config.yaml
vocab_size: 28
encoder_fused_qkv: false
encoder_conv_stem: true
fusion: "prefix"
decoder_activation: "squared_relu"
decoder_positions: "learned"
beta1: 0.9
batch_size: 64
Rows from block 9 of the image encoder of a small image captioner, named by matrix and row number. Rows with one number belong to one neuron. Each number is 50 + 10 x the weight over its row's rms, rounded and kept within 0 to 99. All counts start at 0.
After each neuron's rows are labels from the 100 images, of 14976, where the neuron reaches its highest value: "colour at peak" is the nearest of a few named colours to the mean colour under the peak. Only what is clearly more common there than usual is listed. The data: rendered made-up planets. In brackets: how many of the 100, against the usual share in percent.
# fc1: MLP up (encoder.blocks.9.mlp.fc1.weight, 512x128), inputs 0-63
# fc2: MLP down (encoder.blocks.9.mlp.fc2.weight, 128x512, transposed), outputs 0-63

fc1.269:54 61 49 48 49 54 46 66 55 49 22 41 42 58 42 37 29 49 66 47 59 55 47 44 40 48 40 31 63 41 57 59 50 52 57 69 44 48 45 68 48 55 42 43 26 36 52 55 60 40 39 52 40 42 51 38 62 54 59 56 47 51 47 45
fc2.269:68 40 51 55 75 30 31 47 49 49 49 55 55 62 53 57 46 51 47 49 53 50 48 60 51 59 44 34 49 48 46 70 36 62 65 57 45 80 46 53 48 49 52 32 51 62 45 64 52 48 55 48 40 37 47 56 47 35 45 40 69 43 44 45
colour at peak: brown (39 vs 9.4)

fc1.437:31 42 56 49 68 63 63 64 50 65 55 59 50 34 32 56 32 70 52 54 44 40 54 52 45 33 33 42 49 47 60 62 47 63 52 50 55 51 64 53 33 64 34 32 36 60 60 53 49 40 52 56 51 48 47 56 48 48 49 52 50 55 34 54
fc2.437:34 50 43 62 58 62 44 40 45 42 53 74 51 38 56 30 41 60 62 52 38 50 61 60 55 58 51 28 52 53 50 56 53 53 47 47 71 45 74 50 53 63 37 33 55 27 48 41 45 46 51 48 55 59 55 57 40 58 58 47 43 56 55 65
colour at peak: blue (75 vs 0.3)

fc1.420:49 45 60 66 44 53 40 48 47 45 54 61 45 38 56 46 46 55 66 50 67 49 52 55 52 45 48 29 59 59 65 48 49 69 41 36 56 59 70 43 59 48 52 39 47 48 58 54 61 47 38 46 52 49 58 76 46 52 51 61 42 47 38 60
fc2.420:77 38 34 29 44 49 58 59 63 54 43 37 46 65 49 50 55 41 56 40 71 61 47 53 53 52 48 50 44 62 56 35 54 26 30 32 54 39 46 49 45 49 48 54 32 60 44 44 51 55 55 62 54 48 46 35 53 58 62 54 59 55 43 41
colour at peak: green (67 vs 0.5)

fc1.125:37 44 52 59 74 53 37 43 51 64 59 79 50 50 49 57 53 66 56 44 50 37 62 44 40 43 45 51 73 41 55 62 60 48 58 49 50 48 73 61 41 49 39 31 48 48 40 45 55 30 48 63 44 49 61 46 51 45 58 57 60 35 46 59
fc2.125:50 51 42 55 54 52 63 43 65 31 54 36 56 52 56 52 43 54 57 57 64 62 47 54 63 34 36 39 51 64 51 37 51 54 46 49 51 58 58 35 43 46 49 47 76 63 44 70 46 63 49 48 30 51 69 52 28 53 55 45 63 48 41 26
colour at peak: pink (75 vs 1.9)

fc1.413:35 47 62 67 58 61 36 50 45 66 57 60 53 48 52 52 51 54 61 34 54 45 55 56 50 50 56 37 65 35 60 41 52 55 40 57 50 58 57 52 48 57 44 45 57 61 53 63 54 38 41 53 44 67 69 44 32 58 46 60 56 27 59 59
fc2.413:35 49 46 59 47 43 43 65 38 47 50 72 56 44 46 47 43 49 57 57 48 73 80 44 53 49 51 29 47 43 40 52 53 64 53 49 71 32 67 37 66 52 49 33 59 60 51 41 45 54 51 46 60 60 58 51 36 56 45 54 47 51 57 55
colour at peak: pink (76 vs 1.9)

fc1.452:47 60 57 60 45 70 59 45 40 79 52 58 41 41 49 58 42 50 67 40 59 39 56 52 51 48 47 43 57 44 66 41 53 60 43 58 48 40 58 68 49 49 35 52 60 54 43 42 62 35 53 43 40 62 67 41 38 45 42 46 49 31 64 76
fc2.452:30 53 49 54 40 38 45 60 50 40 52 55 44 51 58 64 50 45 42 47 39 74 72 42 48 49 55 28 50 46 51 53 57 50 52 57 52 49 71 43 61 50 70 34 52 52 58 35 57 56 74 49 49 43 58 50 42 45 52 51 61 56 47 35
colour at peak: pink (76 vs 1.9)

fc1.199:41 52 59 50 67 43 45 49 51 59 52 48 55 52 59 37 47 37 54 45 55 35 64 50 48 38 56 46 59 67 58 46 51 63 46 41 49 34 73 34 54 59 45 53 57 46 38 57 58 61 15 51 53 31 44 59 46 69 45 46 21 37 46 56
fc2.199:78 55 50 44 40 58 52 44 48 53 25 38 63 71 61 39 50 48 42 49 34 48 45 61 56 50 42 76 50 48 47 48 62 46 53 49 40 49 28 69 35 64 45 58 56 55 56 60 70 44 50 51 62 55 47 36 36 52 54 41 61 49 56 34
colour at peak: brown (30 vs 9.4)

fc1.487:23 36 56 41 63 61 68 57 40 69 56 53 52 50 44 63 39 55 70 47 50 40 48 54 38 36 37 44 52 47 63 61 35 60 47 63 48 56 54 47 15 63 40 30 36 53 49 48 62 48 49 50 46 56 54 44 50 49 62 60 49 51 39 51
fc2.487:43 45 49 47 71 46 47 49 54 40 61 61 45 47 47 34 45 49 58 45 39 50 62 57 45 43 46 39 51 59 58 44 50 55 44 46 73 39 77 47 44 62 50 33 49 45 43 48 35 55 35 42 55 53 57 43 47 57 49 50 39 50 44 72
colour at peak: blue (37 vs 0.3)

fc1.319:48 44 49 54 61 68 63 55 55 53 36 47 51 45 30 48 37 59 57 32 54 45 56 48 28 49 53 35 57 36 62 51 46 68 49 54 54 52 64 54 35 57 60 28 43 60 51 60 56 47 44 30 70 67 57 51 56 62 52 67 54 50 47 49
fc2.319:47 57 39 42 39 45 65 50 64 62 47 60 43 39 43 34 48 44 64 48 43 30 57 70 57 35 31 51 50 45 53 52 57 49 55 38 78 45 60 52 55 56 45 53 45 55 45 73 30 54 47 60 61 44 59 45 45 51 58 60 48 37 53 68
colour at peak: blue (29 vs 0.3)

fc1.87:42 50 44 50 68 59 50 44 65 67 48 71 46 52 47 64 34 51 46 53 46 52 55 40 38 41 52 42 55 58 48 65 55 55 57 40 59 58 69 46 33 55 47 25 33 54 58 65 63 29 43 50 46 54 47 67 58 42 56 50 51 50 34 53
fc2.87:44 57 59 54 51 60 47 52 47 40 51 65 60 51 54 26 42 48 42 50 43 62 69 43 54 43 42 41 47 48 56 46 39 36 46 55 72 46 72 41 51 50 35 39 55 35 55 44 37 60 42 50 62 59 48 36 52 67 39 58 51 51 44 71
colour at peak: blue (35 vs 0.3)

fc1.350:45 52 64 76 54 61 47 52 43 59 52 56 50 57 48 53 57 51 64 36 58 57 51 58 47 51 54 19 54 30 52 36 59 56 38 44 47 52 61 52 58 63 50 40 51 50 58 59 51 33 51 59 46 69 69 40 43 52 41 58 44 47 48 61
fc2.350:38 41 45 62 67 44 47 63 48 54 43 78 57 36 47 42 48 53 54 47 52 67 84 62 50 50 50 34 51 38 33 47 52 54 60 49 66 35 64 45 59 59 51 29 54 47 54 47 44 54 57 54 61 62 54 45 35 69 51 48 47 56 48 62
colour at peak: pink (79 vs 1.9)

fc1.235:46 37 46 59 55 62 30 43 36 72 49 67 57 51 63 51 35 52 59 48 67 68 48 61 47 32 57 34 71 51 66 37 43 50 45 62 63 51 73 52 45 38 54 41 59 43 56 50 65 41 46 36 56 54 51 48 49 64 43 55 36 54 57 50
fc2.235:65 64 66 32 33 50 51 39 43 49 40 55 61 67 47 51 49 65 45 61 54 56 50 43 41 50 52 45 37 47 63 68 52 53 39 62 32 56 39 55 57 39 40 64 36 64 61 44 46 56 58 61 51 36 51 44 69 51 62 50 61 51 56 46
colour at peak: green (44 vs 0.5); grey (34 vs 7)

fc1.239:26 36 65 54 53 62 64 63 40 62 57 59 51 50 37 68 41 58 53 46 53 45 46 44 53 41 41 42 60 49 54 53 38 50 43 50 69 46 73 56 23 64 43 37 39 42 47 33 58 60 41 46 43 45 54 48 51 61 54 53 37 61 53 50
fc2.239:52 34 50 52 64 60 54 54 35 41 52 57 41 49 41 37 60 39 60 49 45 40 67 51 45 50 37 52 25 48 29 56 66 58 45 41 60 52 60 43 46 71 42 52 42 35 52 40 43 42 46 54 49 38 49 47 58 41 47 54 47 48 51 53
colour at peak: blue (45 vs 0.3)

fc1.140:30 46 55 57 59 70 66 50 40 60 59 47 42 41 47 58 46 48 70 59 49 52 54 55 49 31 52 38 40 40 60 50 48 54 42 54 52 49 57 44 21 61 40 37 43 47 70 57 55 48 44 55 53 42 66 50 52 50 55 43 54 58 42 52
fc2.140:35 34 49 38 53 48 46 47 44 47 48 56 46 37 45 38 51 49 54 47 46 55 68 57 57 23 55 56 49 62 48 50 38 43 43 40 75 54 65 57 41 60 57 39 47 50 56 65 48 49 44 49 58 66 53 51 38 64 47 55 36 41 51 59
colour at peak: blue (37 vs 0.3)

fc1.92:51 59 40 64 62 69 50 42 41 78 47 47 46 40 38 62 44 53 62 45 50 48 49 53 54 54 49 36 52 33 67 45 64 61 35 51 39 32 54 62 46 60 46 54 55 57 47 37 42 41 67 49 57 68 69 40 46 50 38 57 54 34 57 75
fc2.92:51 39 63 50 44 52 46 36 50 51 55 59 58 63 42 61 62 55 50 65 48 62 79 57 58 44 57 40 56 45 42 44 50 52 50 53 61 58 69 56 52 47 42 36 48 58 57 39 53 42 65 58 52 42 33 59 60 47 49 46 46 53 60 54
colour at peak: pink (69 vs 1.9)

fc1.119:33 48 53 68 59 63 61 33 45 62 50 67 37 43 58 57 46 45 43 36 45 52 58 53 37 48 45 28 53 17 46 49 70 59 64 52 50 38 68 45 58 71 30 42 46 53 55 49 49 62 31 52 55 59 58 51 52 52 57 46 51 54 65 49
fc2.119:53 50 56 72 74 49 65 58 49 48 46 62 54 62 62 43 58 50 60 51 61 42 79 52 40 47 52 46 41 44 48 38 55 60 66 40 67 40 64 43 53 65 44 29 58 45 46 55 48 58 55 40 49 41 49 50 38 62 37 35 47 39 47 56
colour at peak: pink (62 vs 1.9); grey (29 vs 7)

fc1.155:46 74 54 45 55 45 44 59 41 68 40 58 48 35 46 49 48 53 51 31 47 47 42 47 41 52 41 53 64 44 49 45 39 43 46 57 34 36 43 58 42 53 54 58 69 59 48 39 42 52 52 24 62 69 44 39 67 57 32 74 61 49 58 49
fc2.155:67 50 58 48 63 40 50 45 49 48 53 42 44 60 45 31 38 56 41 44 51 41 35 52 56 40 57 66 64 63 36 54 50 52 61 57 47 44 50 39 40 55 41 59 47 41 37 62 47 65 36 55 50 42 45 67 50 51 49 44 49 36 41 59
colour at peak: grey (58 vs 7); brown (41 vs 9.4)

fc1.111:59 50 49 62 70 49 32 49 59 52 41 52 62 52 40 61 40 49 43 49 56 56 47 49 42 36 42 56 53 50 53 40 61 47 42 75 52 56 50 73 49 47 50 35 59 57 47 48 45 36 42 33 49 61 37 55 40 50 51 59 34 39 37 53
fc2.111:67 61 56 45 41 46 66 47 39 49 48 52 45 54 46 38 55 56 55 54 48 39 49 52 46 55 61 46 55 25 33 48 53 43 42 50 42 53 27 77 64 46 59 47 64 55 57 52 54 59 66 45 52 46 59 34 47 59 53 49 47 46 51 53
colour at peak: grey (99 vs 7)

fc1.174:34 54 59 40 49 67 59 62 47 48 45 40 58 48 44 58 44 60 51 38 47 41 52 53 56 29 49 57 58 53 49 47 49 57 47 66 49 42 66 56 21 63 31 46 48 65 54 45 48 31 54 54 47 46 32 40 57 56 49 47 63 47 33 51
fc2.174:39 55 61 57 45 53 52 59 47 51 58 56 31 54 53 41 57 50 52 53 47 50 54 52 43 65 39 32 40 52 60 51 50 79 49 43 67 35 77 51 59 52 58 47 39 36 48 44 50 42 60 42 57 26 59 46 59 47 56 44 46 50 37 50
colour at peak: blue (42 vs 0.3)

fc1.145:46 44 43 49 61 57 36 58 58 56 43 70 35 45 38 58 50 74 43 52 52 60 48 51 56 55 64 43 46 39 53 51 57 63 40 69 48 43 43 56 57 42 42 22 50 46 68 41 44 45 45 48 53 56 43 62 55 41 52 52 40 49 41 55
fc2.145:60 40 73 40 23 60 61 53 59 49 65 38 42 36 44 41 56 55 67 44 49 36 50 53 43 47 60 74 43 54 50 35 52 34 44 39 41 38 45 76 61 30 41 66 48 37 55 42 42 64 65 44 41 58 49 57 32 55 46 50 57 33 53 42
colour at peak: brown (93 vs 9.4)

fc1.409:28 60 47 49 63 71 57 62 42 53 40 57 39 50 29 60 35 47 48 42 48 46 60 52 38 41 40 38 50 39 47 48 51 50 44 61 58 57 51 42 46 64 44 41 48 65 51 59 53 41 38 53 47 45 39 51 41 59 50 50 49 68 40 49
fc2.409:35 45 48 53 66 52 46 61 51 64 35 66 54 50 44 28 41 63 53 35 64 44 79 52 44 54 42 51 53 52 55 62 53 60 45 47 58 30 55 64 35 65 53 40 60 35 49 50 48 52 62 53 35 59 54 52 54 55 49 53 49 62 43 50
colour at peak: blue (40 vs 0.3)

fc1.57:56 47 63 47 45 56 59 44 58 61 36 68 35 49 58 58 62 81 51 63 47 54 47 41 54 49 52 55 70 57 38 52 50 34 37 52 65 40 60 57 52 47 43 52 51 62 55 50 37 53 55 20 45 62 47 51 46 46 36 59 56 49 44 67
fc2.57:61 58 57 57 60 55 49 61 54 42 57 38 40 49 44 50 50 53 49 53 57 27 41 44 50 57 66 59 51 55 40 50 49 36 43 52 28 44 41 47 61 42 63 78 58 56 44 53 39 42 46 50 58 32 68 39 52 47 55 52 47 36 50 52
colour at peak: brown (36 vs 9.4)

fc1.373:28 45 63 42 53 72 70 60 31 64 55 46 49 51 46 54 33 68 59 50 50 58 50 51 45 32 41 49 62 47 60 57 40 48 33 50 56 55 63 49 06 51 53 31 40 53 49 50 60 47 53 52 38 47 69 49 43 57 56 50 55 58 39 48
fc2.373:34 51 47 57 52 56 45 48 60 46 65 67 59 58 53 37 48 44 46 66 38 41 53 59 44 42 46 35 60 48 53 39 45 67 44 42 63 54 64 46 56 70 47 31 47 28 53 38 35 43 62 53 56 53 42 73 43 50 49 45 37 54 43 61
colour at peak: blue (44 vs 0.3)

fc1.90:46 47 65 69 44 71 57 42 39 58 56 59 41 55 41 49 37 56 70 26 49 37 46 57 57 47 57 35 51 49 63 38 57 57 37 57 46 38 58 71 55 49 39 39 51 54 49 55 59 52 57 40 51 68 58 35 39 59 39 56 53 44 46 70
fc2.90:41 43 32 50 45 39 39 51 57 53 61 65 30 58 49 62 62 42 52 43 54 62 86 48 55 46 61 32 54 58 47 57 40 54 41 42 59 63 68 53 51 41 57 42 59 56 71 33 44 42 69 60 50 37 40 49 49 57 46 42 54 61 49 48
colour at peak: pink (68 vs 1.9)

fc1.410:59 50 54 39 59 55 39 50 57 58 33 59 39 45 53 54 36 54 53 64 49 43 52 54 52 36 44 47 59 58 58 38 43 51 42 63 46 57 55 66 28 77 65 47 42 65 44 58 44 36 25 46 48 59 31 41 35 66 50 55 35 52 46 58
fc2.410:67 45 38 42 34 46 49 56 67 43 42 43 37 55 42 45 41 45 57 59 51 62 60 55 52 58 44 44 52 48 55 57 70 28 31 55 55 51 48 67 49 53 60 44 63 53 56 42 53 43 56 49 40 43 60 54 45 46 54 56 68 48 51 47
colour at peak: grey (100 vs 7)

fc1.74:34 34 56 70 58 72 76 51 50 67 53 62 43 55 41 68 53 56 56 55 47 44 53 46 38 47 58 33 57 44 50 46 41 52 51 57 53 55 39 48 27 50 41 30 29 47 66 56 62 48 56 40 48 54 58 53 56 70 48 58 50 62 34 51
fc2.74:33 41 58 54 62 54 52 40 46 52 53 43 49 39 62 22 47 63 44 57 48 41 63 51 61 32 43 34 41 54 60 43 48 52 45 53 72 43 75 50 53 50 47 44 56 50 54 51 43 66 38 49 56 60 62 40 34 64 52 65 41 51 55 65
colour at peak: blue (35 vs 0.3); grey (30 vs 7)

fc1.108:33 41 62 53 63 68 66 48 47 64 54 57 47 52 40 61 41 60 67 49 55 50 55 63 42 41 45 29 63 60 42 57 44 43 49 54 48 48 59 55 35 60 30 32 37 64 46 53 65 43 60 48 36 46 63 47 54 59 65 43 51 47 50 48
fc2.108:48 50 49 45 64 51 45 66 55 43 47 62 38 41 62 12 52 49 44 43 60 47 71 51 49 50 42 40 62 49 71 63 41 55 52 36 79 38 78 34 47 55 43 49 42 47 40 56 50 53 43 44 50 60 49 53 36 56 42 55 52 51 50 62
colour at peak: blue (31 vs 0.3)

fc1.104:35 56 51 35 63 74 59 61 55 58 60 54 54 39 43 64 39 68 72 45 53 45 43 58 51 48 40 55 49 59 55 52 37 51 58 56 51 45 56 49 24 57 49 28 39 62 57 47 66 40 39 48 49 55 43 45 62 45 60 43 56 63 46 50
fc2.104:44 33 42 54 65 50 42 35 54 43 40 63 36 50 44 44 53 52 47 41 42 55 64 61 48 48 45 33 50 43 49 55 59 46 60 53 70 42 73 47 48 73 46 38 48 33 40 54 39 65 51 48 62 58 65 47 52 49 47 54 39 43 45 65
colour at peak: blue (63 vs 0.3)

fc1.407:34 60 45 43 55 65 53 48 53 67 49 55 56 57 45 44 44 43 62 42 61 48 49 65 32 31 45 52 77 50 47 49 35 51 61 50 48 58 64 81 36 43 61 46 49 69 50 39 57 43 42 47 65 59 49 55 49 66 40 51 44 57 66 58
fc2.407:55 62 63 42 47 45 56 48 35 42 59 70 46 45 50 53 50 58 60 48 76 53 50 56 58 67 65 43 28 31 51 36 44 41 43 53 37 57 41 65 44 57 54 48 39 69 56 32 45 58 57 47 54 46 59 48 52 45 44 65 52 58 59 32
colour at peak: grey (68 vs 7); brown (32 vs 9.4)

fc1.500:58 52 58 56 57 46 29 68 62 63 41 72 33 52 47 49 51 66 53 49 50 47 62 50 49 58 59 51 41 39 53 43 50 54 34 70 44 48 41 64 50 47 39 21 47 51 54 50 43 46 49 41 48 61 55 53 42 53 57 72 42 52 51 68
fc2.500:56 50 42 54 30 59 67 56 50 48 49 43 46 45 46 38 47 52 60 39 48 32 46 42 43 55 58 64 52 59 52 36 40 34 43 51 46 44 49 70 43 34 36 65 61 46 68 42 57 53 71 48 45 48 46 38 33 59 54 46 49 43 64 43
colour at peak: brown (85 vs 9.4)

fc1.281:29 45 50 53 48 56 43 51 50 56 64 60 60 35 44 49 55 40 69 45 44 48 58 60 53 42 56 39 55 42 70 59 46 61 42 48 72 41 73 56 41 57 52 39 54 49 44 57 64 43 41 49 68 56 71 54 46 51 54 51 39 49 66 57
fc2.281:65 44 53 47 43 66 62 41 51 62 57 54 43 58 36 42 39 42 46 40 48 48 60 47 49 59 60 65 47 64 51 41 44 30 39 60 42 63 26 49 47 28 38 56 57 62 58 48 47 83 41 54 55 48 44 50 61 39 62 39 57 38 45 40
colour at peak: green (36 vs 0.5); brown (29 vs 9.4)

fc1.18:29 55 62 59 64 59 70 50 54 67 45 68 55 44 43 67 45 67 62 52 50 43 57 46 61 41 43 39 46 52 56 64 40 55 51 61 37 60 58 51 34 70 36 35 43 53 62 48 56 42 45 51 47 58 48 47 47 54 51 45 47 58 45 50
fc2.18:29 26 53 43 55 46 54 45 47 59 36 50 36 31 51 30 45 65 54 57 54 59 59 55 49 44 51 44 46 54 58 50 46 47 46 51 65 44 56 48 35 64 41 47 38 33 47 48 44 57 44 72 41 58 38 53 43 66 51 55 39 44 44 57
colour at peak: blue (76 vs 0.3)

fc1.166:22 48 52 69 57 59 51 55 38 54 57 67 49 33 40 39 26 59 55 40 42 30 64 46 46 42 48 45 51 43 60 37 37 57 56 52 52 39 72 56 38 55 44 39 44 43 60 51 61 44 47 50 60 55 58 45 44 54 63 51 45 57 44 57
fc2.166:57 54 43 48 51 59 41 38 57 62 39 59 48 44 48 37 37 62 47 34 51 36 55 51 46 45 58 35 50 41 53 68 57 50 40 41 57 45 51 64 46 63 34 36 61 48 48 32 43 56 63 42 47 40 51 51 71 49 64 52 54 38 58 43
colour at peak: blue (37 vs 0.3)

fc1.394:38 40 54 39 68 74 57 53 57 66 51 56 49 35 29 50 33 66 55 52 60 48 59 64 45 37 51 57 57 56 62 58 33 53 52 69 46 49 58 45 18 57 53 31 43 53 57 42 63 36 49 55 52 48 46 38 44 57 47 43 52 58 40 44
fc2.394:36 45 45 54 41 32 41 43 67 53 61 55 61 50 59 38 61 57 55 47 44 47 55 57 48 60 32 16 59 47 54 44 58 61 63 46 77 47 62 50 66 53 55 34 52 53 45 51 30 43 62 51 69 47 40 55 71 42 37 59 37 54 53 67
colour at peak: blue (51 vs 0.3)

fc1.53:54 49 52 63 51 55 43 41 51 69 46 50 55 51 50 60 49 49 63 48 49 49 48 54 40 37 50 26 53 41 64 39 74 49 39 55 48 59 55 54 58 49 41 47 53 46 47 69 62 40 52 49 40 60 78 46 31 58 50 54 49 37 53 43
fc2.53:45 63 52 68 59 51 49 45 56 53 46 74 51 45 54 45 35 54 56 50 47 66 82 51 44 49 52 33 46 43 50 57 44 53 49 54 56 24 60 52 59 58 51 32 44 52 48 26 47 60 72 48 49 53 56 48 62 65 44 53 58 61 44 61
colour at peak: pink (69 vs 1.9)

fc1.138:35 39 55 57 48 69 50 46 41 73 56 62 57 31 48 51 33 66 64 50 52 51 56 63 40 34 55 48 63 53 64 38 49 54 40 62 50 43 69 49 34 44 41 38 52 46 50 41 47 31 55 50 47 61 60 44 32 55 46 45 41 50 53 48
fc2.138:46 41 44 54 45 54 47 39 65 42 62 69 64 63 56 67 44 60 59 53 41 61 40 55 64 46 44 34 49 55 45 47 59 60 51 55 39 55 40 48 63 50 41 63 41 32 58 46 45 55 47 42 60 50 42 57 74 33 43 38 33 48 50 47
colour at peak: blue (45 vs 0.3)

fc1.258:47 45 46 60 64 63 55 52 47 74 45 67 49 59 36 67 41 56 63 43 57 43 42 56 35 37 50 48 50 48 65 50 58 60 54 40 53 50 65 51 35 56 48 30 42 65 47 52 56 33 43 57 48 48 71 41 36 43 59 48 58 47 30 46
fc2.258:47 54 60 62 51 69 48 39 44 52 55 54 55 57 57 35 53 58 55 42 45 74 76 50 52 58 42 33 54 42 45 55 46 64 50 42 84 44 77 39 52 51 50 38 54 36 45 40 38 48 51 49 50 46 54 42 51 63 54 53 47 49 51 66
colour at peak: blue (86 vs 0.3)

fc1.253:43 54 50 66 63 53 53 58 58 47 45 74 43 49 35 60 28 64 43 59 61 50 63 44 52 40 59 49 43 37 49 47 61 69 46 65 38 45 43 55 39 40 49 28 41 59 57 44 53 30 49 50 45 65 49 68 42 59 59 63 49 41 38 56
fc2.253:58 48 59 48 32 64 68 53 33 52 53 39 48 49 48 44 48 51 57 40 51 44 44 44 42 50 59 69 57 57 56 11 51 28 52 39 36 43 39 68 55 45 46 70 57 37 56 47 62 61 66 41 55 52 42 49 43 67 45 42 55 43 65 50
colour at peak: brown (95 vs 9.4)